config.yaml
encoder_arch: "resnet_bottleneck"
model: "segmentation model"
dataset: "rendered rooms with furniture"
train_examples: 145000
image_size: 48
crop_scale_min: 1
horizontal_flip: false
num_classes: 17
encoder_norm: "groupnorm"
encoder_activation: "relu"
encoder_weight_standardization: false
encoder_depths: [4, 8, 4]
encoder_kernel_size: 3
encoder_stem: "deep"
encoder_avg_pool_shortcut: false
encoder_widths: [192, 288, 432]
decoder_norm: "batchnorm"
decoder_activation: "silu"
decoder_widths: [32, 64, 128, 128]
decoder_blocks_per_level: 2
decoder_block: "plain"
decoder_attention: true
decoder_upsampling: "pixel_shuffle"
init: "torch_default"
residual_init: "scaled_by_depth"
optimizer: "nadamw"
learning_rate: 0.0038
beta1: 0.9
beta2: 0.99
eps: 1e-08
ema_decay: 0.995
max_steps: 11800
batch_size: 384
epochs: 31.2
lr_schedule: "linear"
final_lr_fraction: 0.05
warmup_steps: 2360
weight_decay: 0.0
Rows from block 12 of the encoder of a small segmentation model, named by matrix and row number. Rows with one number belong to one channel. Each number is 500 + 50 x the weight over its row's rms, rounded and kept within 0 to 999. All counts start at 0. Numbers have three digits each.
After each channel's rows are labels from the 100 images, of 14848, where the channel reaches its highest value: "patch colour" is the nearest of a few named colours to the mean colour under the peak. Only what is clearly more common there than usual is listed. The data: rendered rooms with furniture.
# convs1: 3x3 conv, stride 2 (encoder.blocks.12.convs.1.weight, 104x104x3x3, each kernel summed), inputs 0-103
# convs2: expand pointwise conv (encoder.blocks.12.convs.2.weight, 432x104x1x1, transposed), outputs 0-107

convs1.0:494527469509534477453533571596451483490490465446485510499469567587549570573599568532502635571480471546511492535464451563451543445518491491496488492457478486472556502477573504497540584501558462579489537605459458544440618445507468470506559494513474440465507594562496513580404552512510481458483423540503447629441523
convs2.0:419440404500663436483452503476457557404532569449444499521504501432490498484522472476392484477485507447454450446450472508494478475475420531550502480477539455502451455517420465462504502436479478504524452517486502508501544503469417544468511491565511456470373490504476445459377487541492499435516485518502443520465443563506456447
patch colour: black

convs1.40:488496506504544459480531539533451410403576474471553514496481471502499534540478477531383566468492539487478456461442384493417478569488485397509501500477385470493539608501544418378531472529462410546486457559428447402598511442422555506518550586536476499469541551491473503535505526484469435449514479425508506436503461
convs2.40:493512485552478570497478484487540461501528571545527502561555395487499440493541531616497432518496545538500505504510512560519538518524509402617426500659442509530498382445518547500520417526570483447467470440475528572501459558491476519513524517478456469468495454438514528536515484395520543523489517451484496470494523395526449444
patch colour: grey

convs1.7:497506634499520487479571415472405460424493559495564506544495491555575510567590498485429546476500564504577522480437449497445496499467484463563525479546453491470539577492465507516482484507518397601475487439456474431390534450559538512443441520438482516326468555562438484512469534500439476445527449501460447459465466
convs2.7:537408507508473512459434452431481451484528547490499510479501337435499467486503423553473423516488493493487490480483494434472420492513474558505462469662441493484490427482471494524503415422498501481552495534472536477467482636499472481532516500440455518453504447434454487467472472472475463471390484547515390627507485478453536532
patch colour: grey

convs1.30:468574528522548511446545491485417455482435471470536583507490473553528478557597549443434470536473527437502515405427450587469533450576478447555519497410430494482549563466551423473526498512500381469527527470473439474491439455390511510483405443447490466569477489518445445527521533561464461602556485527453377495449465
convs2.30:540479605399553484369427505519500545378540570439419503481592602441465544493369396591453505506511411469371501480488521542433428462538465478438579583623474492381480574472501488477523518470540483484512476502491585541494547524463361430561491488581471485518519571503479436500464524548449516403568516506513478526480480555427585542
patch colour: black

convs1.15:547432391494521504503491407388451443528534493511543511493496474551404421575527507575453459563505570585491501542448460539485495586483481456501506476557439506519476544493450456490542426486485437570457550360451469534519602462385510457507454486411505522441465527549479481556454545591512455478467518581503419474513487
convs2.15:518595454515504481491474518565399504474576594543459519471497509475508488520535666360449470432432513472489468469456483516518553436450484399565460536523527505504435370483478521431592515448461495478561429494484471500512616554515477589451530438510480485474434510521561494448455471563451565514546448515545405589505459527560585461
patch colour: black

convs1.89:470508553474488457429488406556444444593492503457491506495442488486453509449414496440439458493480507467499463416456485492414473482404473442371442487442427464447466396523362436474469511479464429398542468400459482487406491468507479417457579521503454506406433496484476454510471518558464462479487446505501503503451483
convs2.89:432400424506465431444436514560463347474556526514424468428438395370389476436504449459399496448488482406482448429434434474414407446518394455354538420441379427458429445501447473459486466460447428397577437448417472566413494522403475381426453404480476488475446455445396451411389417434408497479471459450437513508426419406414458446
patch colour: grey